Rows from block 3 of a small CTC image transcriber, named by matrix and row number. Rows with one number within an expert belong to one neuron, the router's apart. Each number is 200 + 20 x the weight over its row's rms, rounded and kept within 0 to 999. All counts start at 0. After the name is the row's rms in percent of the matrix's.
After each expert's rows are labels from the 100 images, of 14976, where the router gives the expert most weight on average: "top examples" is what is common among them. Only what is clearly more common there than usual is listed. The data: numbers of one to four digits printed on busy colour backdrops. In brackets: how many of the 100.
# router: router (model.blocks.3.mlp.router.weight, 8x128, trained with AdamW), inputs 0-127
# up: expert up (model.blocks.3.mlp.up, 8x64x128), inputs 0-127
# down: expert down (model.blocks.3.mlp.down, 8x128x64, transposed), outputs 0-127

# expert 4
router.4,082,197,199,169,208,178,212,196,192,210,165,173,175,182,217,186,212,209,168,193,175,199,190,210,183,191,238,182,212,202,197,207,190,215,198,148,233,197,169,195,192,191,200,165,187,227,199,198,220,189,184,169,219,226,204,197,191,192,179,191,195,230,199,227,173,195,174,214,230,200,252,192,203,182,221,186,185,192,202,190,151,198,209,207,215,184,209,203,229,219,193,193,206,162,182,206,209,227,197,200,234,191,217,193,224,210,188,181,167,170,163,188,187,156,181,190,227,182,183,241,209,197,235,219,204,172,181,191,223
up.2,100,181,204,183,187,256,183,165,216,192,189,191,212,173,186,198,215,182,203,202,192,198,207,157,195,189,186,241,220,193,188,202,215,218,231,197,235,225,194,202,209,190,223,222,165,211,228,207,208,200,206,202,188,193,222,201,200,246,202,241,243,175,162,200,179,211,178,216,242,189,224,190,205,192,201,215,214,191,207,220,195,168,181,185,218,203,202,205,157,241,207,228,177,216,203,191,187,183,188,165,180,187,203,198,193,206,210,199,184,197,213,206,183,179,177,188,178,229,207,178,204,226,201,200,177,175,241,162,217
down.2,104,200,194,216,196,205,151,190,208,192,165,155,184,208,175,219,203,193,231,158,211,221,195,213,213,210,127,185,170,211,203,192,175,207,162,216,199,191,180,207,250,166,203,200,177,216,190,176,212,202,190,188,173,175,203,209,189,198,165,259,166,201,232,215,202,228,215,185,196,208,179,185,161,216,201,180,196,207,168,199,219,214,195,192,202,212,228,225,191,235,223,200,200,182,187,209,216,181,205,230,197,198,202,197,190,193,218,225,201,213,180,202,192,220,184,207,200,201,208,215,211,184,189,214,229,204,182,195,218
up.3,079,213,176,198,202,240,171,228,189,161,195,210,171,163,192,197,218,188,184,219,166,189,226,221,231,250,204,165,201,209,185,219,155,180,232,206,190,195,192,204,183,200,172,208,193,214,195,193,224,195,206,208,180,211,183,175,201,156,204,180,220,223,173,230,187,192,217,216,218,234,183,185,174,209,208,223,228,188,203,241,188,218,178,189,193,189,195,181,153,218,216,209,184,191,206,250,244,190,206,215,209,214,206,187,205,189,195,206,180,193,183,167,204,215,190,211,193,207,199,224,187,210,203,220,194,183,216,223,185
down.3,082,145,212,168,234,211,179,242,207,206,204,194,168,198,218,199,204,196,192,187,199,207,213,222,197,183,182,210,202,219,210,249,202,179,156,214,204,211,195,196,172,188,214,189,215,166,221,194,198,173,181,166,197,166,221,183,214,201,215,190,201,220,224,180,196,202,224,186,228,195,215,186,205,187,189,204,215,212,167,216,190,167,212,219,207,187,202,185,222,194,178,229,204,240,167,160,192,193,201,198,144,191,207,182,215,213,203,198,203,205,209,204,205,172,163,182,179,208,209,189,220,176,216,208,211,221,141,216,207
up.4,102,228,213,203,218,179,204,207,201,177,182,189,181,186,200,189,212,190,173,192,194,210,200,217,233,209,195,208,222,215,229,198,224,168,180,177,184,187,190,233,175,154,150,199,165,179,196,241,202,181,187,195,177,179,205,219,191,206,249,223,179,186,218,189,196,210,219,166,213,198,198,177,193,207,227,223,204,199,218,199,174,219,196,202,204,194,191,211,171,209,194,251,196,180,197,201,185,191,219,179,239,218,205,179,172,231,179,187,231,197,212,204,179,184,188,225,204,211,215,195,201,210,195,263,167,220,223,207,179
down.4,106,200,185,197,216,194,199,173,200,195,162,170,199,196,239,201,172,197,194,183,199,202,207,215,210,200,161,191,212,197,176,203,203,203,176,209,211,195,212,175,189,186,183,165,221,194,224,215,190,183,185,232,206,203,236,172,239,211,220,177,223,205,188,178,167,158,204,200,210,183,201,214,184,218,154,223,215,198,192,211,240,171,209,200,192,240,127,181,181,209,214,224,221,233,217,202,210,187,215,233,204,193,204,212,177,215,206,201,216,211,204,224,173,210,236,211,181,239,193,202,187,190,202,196,205,219,171,223,208
top examples: sans-serif (89)

# expert 6
router.6,095,220,229,205,221,248,207,221,203,213,199,188,199,198,149,154,234,202,187,203,180,186,214,211,200,191,194,218,206,214,202,164,200,196,193,237,214,193,216,226,195,230,203,201,177,192,212,203,198,240,219,163,241,192,199,197,206,186,184,197,230,177,200,206,189,230,197,200,195,210,173,231,189,220,203,204,156,227,158,199,202,202,198,210,223,203,194,207,217,200,189,209,216,201,189,179,232,169,200,201,211,217,202,176,218,223,195,194,200,206,191,209,204,196,187,189,181,148,192,208,183,203,196,175,175,238,130,190,172
up.2,114,254,180,199,197,242,202,171,238,195,192,206,203,207,208,234,170,199,200,177,209,210,180,171,211,172,190,183,225,221,207,221,210,214,216,230,194,190,180,189,207,173,187,215,189,167,222,171,217,188,188,191,213,241,172,228,193,177,194,196,168,220,185,167,192,202,192,217,185,229,175,204,206,212,256,207,213,169,200,193,212,182,186,190,212,212,191,204,233,199,212,211,201,211,196,181,194,213,214,187,174,168,200,187,185,189,188,242,147,230,211,197,221,211,199,218,225,178,206,182,210,202,189,190,207,229,223,228,184
down.2,105,179,183,203,183,171,234,183,222,185,198,188,193,205,207,198,181,196,195,219,195,192,184,219,183,225,208,195,207,180,209,209,211,196,203,203,194,189,230,195,179,204,218,213,253,201,182,193,229,192,205,166,156,225,183,180,206,208,236,212,240,207,197,223,229,187,201,194,181,194,204,189,201,176,183,195,203,211,176,202,155,209,210,217,244,214,173,199,196,230,194,213,170,197,201,206,201,193,232,182,189,217,201,221,229,231,180,171,186,212,196,221,179,163,223,219,230,180,194,190,284,196,195,177,189,210,216,211,211
up.3,104,168,174,223,197,183,238,184,153,192,236,201,208,204,173,210,209,193,200,174,152,192,204,209,197,215,207,195,174,192,226,202,218,186,215,196,209,211,192,185,212,212,174,205,187,237,150,210,209,174,198,189,190,226,237,217,226,202,199,185,194,167,212,226,209,189,227,220,171,189,164,204,244,216,213,202,172,207,184,195,200,208,216,187,168,198,213,201,194,222,197,190,215,202,186,179,221,193,216,147,197,224,201,221,199,188,210,195,204,249,241,206,195,169,212,228,187,168,197,213,178,185,206,207,194,212,187,166,186
down.3,101,208,179,208,197,195,192,215,204,179,233,235,177,197,222,205,220,201,214,187,198,212,207,210,221,171,197,187,162,223,194,202,201,198,200,213,201,196,184,197,180,152,194,203,191,196,204,226,186,221,205,218,230,224,208,200,198,198,196,178,227,196,206,229,177,201,191,194,210,179,206,206,230,168,230,192,215,194,215,213,157,166,206,204,209,187,217,201,219,201,188,189,180,229,155,191,223,209,199,180,182,203,221,183,185,225,257,179,188,184,204,200,209,251,204,200,214,202,212,231,120,187,201,183,196,193,190,248,180
up.4,106,217,143,167,226,218,242,177,191,199,197,189,212,195,221,208,175,196,160,172,191,209,200,178,173,176,190,220,196,183,182,177,210,184,212,224,205,212,195,233,176,215,216,201,221,210,203,216,205,214,208,190,224,192,208,204,178,232,202,166,183,235,183,177,219,179,217,197,196,234,188,207,181,234,214,193,232,210,219,209,232,186,213,185,201,194,180,252,174,175,218,209,210,173,185,235,207,232,194,196,219,204,192,213,180,217,176,194,208,188,204,192,194,187,177,244,180,205,221,234,199,163,209,184,177,200,219,193,185
down.4,103,202,214,187,187,221,181,182,217,204,182,190,218,188,187,194,242,207,195,241,195,216,219,190,202,216,172,210,170,227,200,203,219,186,188,203,195,200,210,227,216,210,204,218,187,179,204,225,217,208,195,251,132,188,193,208,200,202,219,236,178,204,184,183,222,206,180,217,210,162,202,217,239,187,227,202,187,197,196,171,247,224,168,196,181,220,173,202,203,213,207,200,164,217,211,212,142,208,159,200,204,202,211,193,194,202,184,214,184,216,188,197,175,156,186,186,229,211,235,177,188,198,219,199,196,221,199,187,197
top examples: on a plate (88); length: one (50)

# expert 1
router.1,105,242,201,161,235,199,184,200,172,221,222,183,199,200,155,228,190,218,185,211,195,215,169,205,190,219,183,210,188,240,184,188,186,199,197,210,197,188,200,229,200,195,178,174,180,236,190,204,219,187,194,226,178,176,205,201,219,207,230,168,191,183,212,169,218,191,177,199,218,245,250,189,229,224,178,200,204,147,189,168,217,160,192,201,204,186,217,191,192,170,229,207,244,190,196,202,209,204,208,202,206,191,178,204,190,210,211,199,208,217,213,165,195,180,160,198,198,191,221,222,228,179,225,203,199,197,219,196,190
up.2,101,202,204,188,204,223,236,230,187,174,182,194,173,186,171,194,190,231,218,217,185,176,183,183,184,225,223,210,229,173,207,175,163,191,172,213,197,222,208,238,200,201,199,220,202,211,178,166,195,213,210,198,189,194,237,195,195,220,184,190,176,215,231,210,201,210,227,215,203,193,231,187,213,198,191,193,174,200,219,205,188,203,223,242,225,204,252,172,178,177,159,191,192,184,184,187,238,206,181,212,197,186,219,167,183,204,201,201,224,170,222,212,212,237,238,184,168,194,195,216,209,204,188,156,180,209,194,175,205
down.2,096,245,161,184,196,212,185,196,195,192,241,220,200,198,217,211,183,203,204,214,202,169,189,163,219,207,226,185,189,187,156,205,204,170,225,196,186,189,207,179,187,238,214,217,197,208,218,191,197,183,200,177,207,212,175,172,196,206,168,241,211,201,200,203,211,215,194,203,197,176,230,200,198,216,213,195,194,212,163,215,209,224,186,206,162,208,245,210,186,207,172,205,156,208,210,192,220,204,200,137,170,188,211,201,169,196,196,180,207,192,199,213,180,236,169,211,162,207,202,215,183,216,206,173,212,220,219,238,192
up.3,100,190,213,189,227,185,175,168,199,197,206,204,181,194,187,199,193,208,221,192,252,188,197,186,174,191,197,180,228,180,227,171,198,198,212,186,192,153,199,183,199,207,207,215,198,198,195,210,174,233,211,184,220,230,205,221,219,208,241,175,208,206,186,196,214,219,174,237,204,182,233,218,209,203,181,191,173,194,194,208,176,158,209,223,197,197,196,179,242,196,193,177,164,184,192,225,229,216,181,191,152,226,254,229,198,200,218,184,197,207,189,228,219,204,227,195,198,167,199,209,186,195,160,199,170,212,184,219,206
down.3,107,209,197,187,200,191,189,181,196,204,188,215,203,185,198,214,193,205,197,219,200,199,204,229,182,174,237,132,164,226,208,197,188,191,194,201,184,200,169,204,186,187,213,187,227,240,201,226,201,224,212,201,217,214,182,207,210,207,171,194,188,205,242,177,161,196,197,223,206,167,214,221,220,203,227,152,194,182,161,184,198,210,213,221,188,181,196,189,192,228,187,183,201,213,197,211,229,209,219,244,220,210,205,206,187,223,158,160,214,200,201,236,183,192,170,206,180,191,204,210,190,211,188,186,217,198,262,222,199
up.4,100,208,197,214,204,203,187,227,201,192,186,219,179,186,220,150,192,213,216,201,212,206,187,214,228,211,232,182,198,169,196,230,228,201,221,181,202,206,197,247,171,139,217,202,200,190,238,190,182,196,180,181,165,213,206,191,167,195,219,231,218,243,207,186,225,172,184,194,232,198,189,206,191,168,191,202,225,176,213,192,223,228,194,184,164,229,200,200,188,211,198,179,199,203,167,197,165,224,209,170,175,224,212,221,194,192,225,186,220,185,165,184,210,186,208,183,220,173,184,215,175,219,217,219,211,195,193,204,193
down.4,107,198,180,187,196,197,197,214,211,202,159,221,209,188,202,182,205,203,211,208,204,215,196,176,181,183,242,182,198,157,212,184,192,182,194,245,208,187,212,190,176,205,182,208,195,240,222,169,225,192,205,197,195,217,158,168,229,204,189,166,207,204,240,193,238,195,215,203,204,194,212,220,226,172,183,232,217,203,189,274,218,209,203,198,164,170,191,224,222,190,170,202,211,210,166,208,220,197,186,213,207,187,201,190,219,202,218,155,186,190,197,213,217,179,186,192,182,205,173,183,229,197,219,210,201,207,173,176,218
top examples: on a plate (84); the digit 0 (67); first digit: 0 (39); last digit: 0 (37)

# expert 5
router.5,110,198,217,240,186,208,182,191,172,187,188,206,180,195,218,215,216,181,207,228,209,167,184,184,214,236,198,201,208,214,224,212,186,190,177,217,210,152,187,147,206,202,168,229,196,215,181,214,209,202,233,214,218,203,200,154,197,225,224,193,236,198,180,205,240,196,148,224,180,175,165,183,226,177,213,205,190,227,216,182,208,206,175,190,210,197,203,175,169,202,197,206,197,238,228,226,220,193,194,202,199,174,208,200,225,208,200,210,218,215,213,193,176,204,217,185,193,190,219,173,234,218,173,185,216,173,214,194,217
up.2,113,197,205,191,214,204,193,166,208,178,169,212,223,193,186,168,209,198,187,205,236,184,183,214,228,201,188,207,191,219,206,208,224,198,199,206,218,214,213,181,167,243,196,171,218,198,242,214,186,199,195,184,191,198,213,167,200,146,180,188,197,215,220,198,169,210,267,230,196,187,183,212,202,196,201,164,207,186,211,189,179,208,180,196,210,204,196,228,222,152,211,165,220,248,219,207,190,163,208,230,189,232,187,182,203,185,207,178,214,182,175,198,173,216,208,184,208,178,207,198,223,183,180,230,212,209,211,205,221
down.2,097,200,191,185,208,196,182,175,202,211,218,165,217,197,220,215,187,206,223,171,217,162,201,232,183,193,245,152,235,244,211,187,192,176,229,172,214,163,146,202,198,211,207,201,194,187,207,216,207,200,213,224,217,203,222,225,190,185,203,159,214,208,231,179,223,177,179,196,218,243,190,202,187,218,225,210,205,193,208,241,207,181,208,171,169,222,214,191,227,184,192,213,195,192,178,204,167,215,230,223,209,198,203,211,171,166,204,208,202,202,212,193,185,174,185,192,200,209,183,207,194,214,228,178,192,196,172,217,220
up.3,096,196,212,159,207,215,231,210,199,187,213,215,214,224,192,242,221,190,188,187,186,207,189,170,223,189,194,221,166,202,164,205,196,206,146,195,176,232,194,145,181,215,213,235,227,219,244,216,202,186,193,230,197,198,218,179,194,183,209,213,180,189,207,222,187,207,181,185,209,226,191,202,149,179,201,215,208,204,190,206,219,234,204,200,197,201,205,189,176,195,166,182,195,213,202,211,215,200,153,205,185,199,221,224,172,202,188,204,211,193,235,202,168,201,226,226,179,241,208,179,162,209,191,214,199,191,217,211,190
down.3,101,217,203,195,205,204,184,210,183,194,201,211,196,202,261,199,207,203,181,219,209,166,195,194,215,198,184,199,176,197,222,218,190,200,180,162,202,247,270,210,224,185,187,205,240,193,195,194,165,209,198,180,212,199,222,228,214,207,209,226,207,202,232,198,158,205,198,196,175,163,181,182,234,194,206,152,203,208,206,201,181,194,190,200,202,202,223,204,210,209,237,205,200,199,211,203,241,197,167,187,180,217,197,205,178,209,167,211,194,206,199,245,176,195,214,193,212,165,201,213,181,210,200,200,201,186,180,223,253
up.4,106,194,200,201,196,213,177,208,207,207,190,190,179,197,244,191,212,206,193,217,211,216,197,180,206,261,212,206,198,200,183,196,194,236,203,206,169,193,211,211,202,165,163,202,253,199,238,179,159,202,200,190,227,219,180,235,162,197,190,233,205,193,204,175,187,198,191,222,192,220,191,245,222,214,208,204,184,182,169,198,176,217,195,188,203,207,213,142,201,208,185,220,213,228,209,182,202,197,233,192,185,219,224,219,211,191,183,179,217,182,187,193,235,193,181,158,183,208,204,167,168,191,216,178,213,216,204,215,189
down.4,101,191,197,188,200,204,228,208,201,213,202,184,196,214,211,189,193,192,211,222,206,216,207,205,226,199,220,163,139,210,184,167,211,210,218,160,186,198,149,226,208,167,199,184,201,208,197,142,237,221,222,195,196,211,208,203,171,201,231,209,194,204,197,180,197,230,192,203,199,215,217,197,230,206,215,201,199,207,184,213,133,213,179,180,208,153,222,186,206,196,200,192,206,197,188,224,200,207,209,199,208,218,210,226,236,193,221,192,194,214,192,201,188,205,204,192,185,196,216,209,158,197,216,171,180,228,190,135,199
top examples: on a plate (82); length: four (52)

# expert 7
router.7,095,234,211,220,218,184,210,178,228,197,190,195,200,182,234,221,236,186,190,205,207,175,157,190,187,176,204,201,180,215,186,189,215,218,191,211,207,219,184,231,165,202,208,190,155,201,202,192,185,150,195,197,222,202,200,196,235,239,205,188,234,201,174,195,195,192,238,206,216,189,167,190,202,210,207,227,192,198,191,191,232,208,193,173,177,180,193,191,228,210,245,202,197,180,239,180,222,198,209,217,186,236,178,163,219,213,222,197,194,168,192,181,185,192,202,180,170,176,189,199,224,192,208,245,228,191,216,220,197
up.2,093,205,202,189,247,206,225,234,182,188,178,211,168,170,191,196,172,183,199,193,176,246,210,194,204,185,218,223,213,185,208,217,212,186,214,200,237,207,214,209,181,226,193,166,219,238,216,178,201,215,167,197,159,192,187,185,207,241,217,231,200,206,202,190,234,185,169,207,209,213,201,202,209,226,184,201,211,217,200,195,220,225,201,200,188,189,198,206,186,200,177,150,176,225,203,191,178,191,171,183,181,202,170,212,187,193,213,192,182,215,196,166,226,233,164,211,216,220,168,218,206,180,218,201,191,191,193,174,251
down.2,098,176,247,203,207,168,163,193,197,195,174,204,207,189,197,195,221,199,191,209,200,195,200,174,210,216,240,165,221,209,191,157,198,238,173,194,202,215,210,186,200,180,192,213,168,209,177,207,220,209,186,217,170,176,175,200,215,205,225,163,215,212,246,214,177,185,201,213,225,203,180,198,168,199,208,199,207,205,234,192,204,195,193,204,211,196,223,235,177,211,193,217,193,171,256,266,208,194,206,205,181,206,199,190,187,175,163,202,190,186,203,222,190,188,199,166,215,217,178,191,211,196,175,204,194,234,225,180,186
up.3,088,246,179,205,206,211,221,196,177,183,154,210,199,211,209,215,192,216,218,182,183,222,216,245,181,203,217,161,167,183,178,183,185,198,163,198,217,224,225,197,141,198,197,218,211,214,212,212,194,179,183,205,229,203,236,215,191,178,190,184,211,211,206,193,187,189,202,187,221,191,211,203,213,161,177,183,203,178,204,240,225,202,194,196,211,206,200,157,204,210,203,202,171,204,190,202,193,206,194,241,214,241,171,177,200,213,238,211,201,188,182,193,224,222,211,188,203,248,217,173,194,200,202,168,239,218,201,197,197
down.3,091,202,228,224,219,192,187,159,206,193,189,200,207,219,204,222,206,204,201,197,199,202,198,210,166,210,221,206,164,173,195,193,190,258,226,216,193,213,213,184,199,176,180,200,225,190,220,221,236,164,191,215,223,176,172,176,159,205,174,187,170,198,171,196,216,183,216,179,189,191,196,199,176,176,176,213,192,177,223,171,178,197,237,208,212,202,213,160,176,230,218,198,200,192,188,192,225,196,236,236,172,188,222,215,153,211,205,184,214,198,208,223,210,156,222,201,190,204,214,204,212,231,196,227,201,219,183,187,186
up.4,094,241,172,181,187,204,185,197,192,169,238,211,207,217,221,215,217,211,209,214,192,165,228,204,199,225,202,218,208,194,172,170,214,235,187,203,217,170,193,160,178,218,222,166,179,181,154,192,187,215,213,185,208,209,198,195,171,220,220,197,195,224,192,198,231,171,164,174,239,174,221,184,196,209,195,179,180,201,197,212,235,189,167,228,200,214,211,227,214,216,209,217,162,213,210,167,185,191,236,200,202,219,218,218,197,232,188,173,174,203,203,198,200,181,244,199,219,187,203,184,185,218,216,196,176,212,182,201,204
down.4,102,211,186,194,204,206,207,191,182,204,184,211,192,228,249,189,221,201,229,174,189,182,174,245,220,202,212,200,218,196,185,221,215,173,206,192,208,208,217,191,207,241,204,187,182,207,201,194,212,176,200,181,198,192,213,233,204,196,218,154,211,215,199,193,185,203,206,200,192,207,177,212,219,210,182,189,212,202,211,238,204,148,211,243,203,195,223,185,197,110,163,181,203,216,179,220,216,199,227,182,216,198,189,213,174,185,183,189,200,193,208,189,185,194,190,203,170,167,212,154,236,186,191,209,190,182,195,208,176
top examples: grey ink (27); orange ink (25)

# expert 0
router.0,115,200,240,167,194,172,206,210,207,202,204,180,200,227,194,219,207,180,228,216,217,198,229,181,190,215,151,189,211,177,200,200,191,215,193,187,202,254,224,205,205,211,182,224,254,169,168,202,176,218,184,156,183,176,193,208,227,180,159,227,216,216,192,209,180,197,234,231,195,171,225,185,185,196,175,217,214,200,200,203,166,208,175,184,204,201,195,209,221,169,183,214,200,179,214,173,216,232,200,176,173,191,227,222,215,187,184,168,198,192,182,220,218,217,219,192,201,210,171,195,216,193,199,202,180,223,202,223,197
up.2,102,178,216,192,165,184,228,222,182,216,163,229,159,196,189,176,221,191,178,191,200,220,203,190,171,164,217,172,200,172,249,210,191,197,170,220,205,193,215,223,199,200,208,221,216,218,189,209,230,202,170,221,218,208,233,183,227,186,191,165,215,203,207,235,218,183,181,216,191,197,202,185,187,187,223,210,236,192,220,189,213,215,203,190,207,214,195,219,169,210,167,173,218,215,192,256,197,200,220,193,175,178,202,185,195,181,225,197,241,198,223,185,196,207,196,214,202,194,201,162,183,202,223,186,179,208,207,244,176
down.2,100,214,205,198,191,196,179,205,190,196,182,198,177,203,217,210,214,209,207,194,199,183,208,169,191,141,205,209,193,201,205,208,192,197,219,171,209,178,170,182,213,225,210,199,218,196,170,222,204,206,233,205,256,233,196,150,161,199,233,225,206,207,200,193,210,218,199,202,197,214,232,215,214,241,192,212,212,203,174,215,177,194,174,223,186,205,190,194,188,185,177,184,242,241,205,175,184,213,182,199,218,217,196,229,202,229,185,230,170,186,210,222,207,210,208,192,229,239,182,224,137,185,197,209,189,184,195,194,211
up.3,114,217,185,167,225,157,174,172,179,184,160,206,214,205,192,218,164,205,220,199,235,225,202,227,173,200,191,218,186,222,176,173,189,204,228,216,189,201,207,193,208,185,258,194,210,186,197,192,181,255,186,212,207,210,211,203,216,219,180,185,159,228,218,189,219,179,213,216,213,168,214,193,190,193,196,195,210,183,215,222,210,182,179,171,210,205,227,201,193,199,212,214,197,196,197,244,223,207,209,192,208,146,200,249,235,205,199,204,198,203,157,182,202,191,191,178,217,190,206,212,191,183,205,180,175,220,206,184,203
down.3,110,213,202,195,198,206,198,187,195,201,209,198,200,200,225,200,152,207,231,165,204,179,190,229,229,188,215,226,198,170,197,174,189,167,176,205,212,170,241,207,174,182,191,186,173,247,203,193,176,183,192,226,210,186,186,156,204,198,202,192,184,201,196,204,235,200,202,207,193,170,239,202,240,229,204,200,195,205,222,170,234,195,159,199,163,219,227,210,198,207,227,189,207,218,218,192,173,210,228,212,207,204,201,202,231,151,246,204,216,199,199,172,211,230,182,211,204,199,205,203,242,202,215,184,206,185,213,191,190
up.4,086,183,203,188,194,196,186,198,161,166,241,173,230,187,186,194,219,222,183,158,183,182,185,193,159,228,180,189,198,199,201,228,235,173,190,204,240,232,173,164,183,180,205,218,184,223,189,205,235,195,223,231,206,213,201,179,194,214,216,205,212,188,177,240,190,198,215,202,231,184,207,210,183,158,192,238,189,208,198,192,207,201,211,169,201,217,201,193,212,208,215,191,186,192,230,197,195,180,243,166,178,219,212,176,186,218,225,180,237,218,199,177,192,217,210,188,195,187,215,209,225,169,207,191,215,172,199,211,204
down.4,078,213,232,203,209,198,215,201,242,204,200,195,174,209,199,194,225,202,212,194,196,217,167,178,207,216,189,219,205,151,195,198,175,211,188,229,224,201,196,217,179,227,185,191,195,219,180,200,196,184,217,202,237,174,204,219,222,199,229,204,220,198,206,208,187,170,166,199,215,165,181,199,223,208,197,175,206,210,201,177,222,199,207,221,210,201,216,184,178,196,153,198,235,165,178,202,171,183,211,184,202,196,233,211,161,207,185,197,216,197,217,182,196,132,219,208,208,168,212,189,215,178,170,159,226,174,197,163,224
top examples: on a plate (96); italic (73); the digit 2 (45)

# expert 2
router.2,102,210,192,234,190,222,213,194,221,215,194,208,213,173,224,198,186,222,195,226,193,221,204,212,231,203,179,181,215,187,195,212,207,226,208,224,201,239,235,197,198,178,191,201,212,215,198,163,234,196,163,181,166,201,238,235,173,245,213,215,198,175,181,197,205,229,210,205,195,187,205,240,180,214,244,212,220,177,185,227,195,197,225,214,166,231,196,226,202,205,187,169,222,216,167,239,181,181,239,178,211,204,203,192,190,210,227,165,170,189,184,190,193,206,187,223,209,216,207,210,205,212,220,192,216,194,202,171,193
up.2,093,200,170,189,155,190,198,268,209,222,177,193,185,177,228,219,215,193,189,216,230,208,199,205,215,211,214,196,204,231,221,202,221,194,219,169,191,239,186,198,179,204,190,177,198,179,216,213,220,194,198,183,194,186,197,223,206,202,181,223,198,216,178,205,189,195,192,184,190,182,215,230,187,173,174,153,197,184,219,191,193,237,182,192,196,191,169,219,214,186,185,197,196,191,221,223,241,194,217,219,212,210,203,230,170,199,169,241,232,189,211,215,172,183,207,150,196,175,168,197,207,223,174,192,221,197,173,181,206
down.2,094,201,207,208,196,210,183,192,205,215,245,191,209,185,203,212,203,204,208,196,205,185,204,179,187,187,158,163,226,169,204,200,199,201,218,227,199,244,174,189,214,211,199,226,208,249,229,209,185,224,208,179,209,210,201,207,195,197,201,166,175,177,183,203,181,190,185,201,202,210,138,219,199,228,196,209,184,183,217,203,177,176,234,203,220,167,186,185,206,241,203,204,212,231,167,202,193,199,234,213,197,193,213,176,248,208,191,220,197,172,181,167,173,191,204,225,197,178,218,254,206,202,199,197,187,211,226,169,192
up.3,100,172,204,150,216,174,178,207,191,226,213,182,190,205,219,224,204,203,215,180,190,198,196,168,221,213,184,196,183,179,188,204,224,184,215,204,196,257,178,204,211,174,145,181,189,232,188,197,187,179,214,201,220,217,223,204,228,170,168,211,174,219,222,192,219,170,178,214,201,217,191,224,226,194,228,222,196,163,190,210,203,180,195,200,201,202,191,203,197,210,176,236,214,210,212,165,194,196,195,210,192,236,196,219,209,197,215,187,243,217,167,200,190,203,194,221,161,212,212,222,168,188,205,209,168,190,222,239,187
down.3,099,203,186,221,195,214,173,220,200,199,191,208,195,215,204,190,207,214,207,172,190,193,205,221,190,134,238,192,215,202,220,194,190,207,161,168,209,205,195,193,192,211,237,226,182,183,200,189,193,189,195,221,197,196,181,258,177,199,213,177,205,189,211,176,250,188,211,199,204,227,179,211,240,221,186,236,214,207,231,199,192,185,198,211,169,213,196,188,228,235,211,181,208,214,207,203,233,215,204,198,217,214,189,208,191,204,208,183,146,180,204,249,211,202,218,180,236,197,196,160,224,190,203,217,211,231,178,208,192
up.4,106,177,168,188,211,178,185,203,202,217,173,184,167,194,202,237,198,209,213,250,197,198,171,182,227,215,195,196,208,220,196,214,191,231,212,207,218,185,226,241,235,204,174,193,168,176,214,173,212,170,188,199,229,189,204,203,220,186,215,221,197,242,176,183,182,177,193,194,235,179,159,180,210,142,176,174,174,191,180,205,244,184,225,207,219,195,179,214,208,221,223,215,195,199,219,221,206,199,219,219,211,200,215,170,197,210,181,208,203,176,177,192,192,191,181,202,233,229,189,200,207,211,207,184,192,183,216,182,221
down.4,108,199,211,202,201,212,202,234,186,193,188,185,201,212,178,221,185,206,239,190,179,205,202,206,214,157,245,214,234,188,200,216,220,189,180,170,199,205,218,180,198,200,225,214,222,196,191,189,221,201,196,194,199,166,208,152,208,214,205,210,178,198,200,201,185,186,194,203,180,155,165,210,204,212,154,168,190,185,162,241,176,228,230,223,184,221,213,194,180,236,200,202,173,218,205,184,191,207,194,198,196,203,204,200,199,211,229,148,198,203,206,174,207,242,216,198,231,221,206,177,175,205,210,191,204,202,217,238,244
top examples: white ink (28)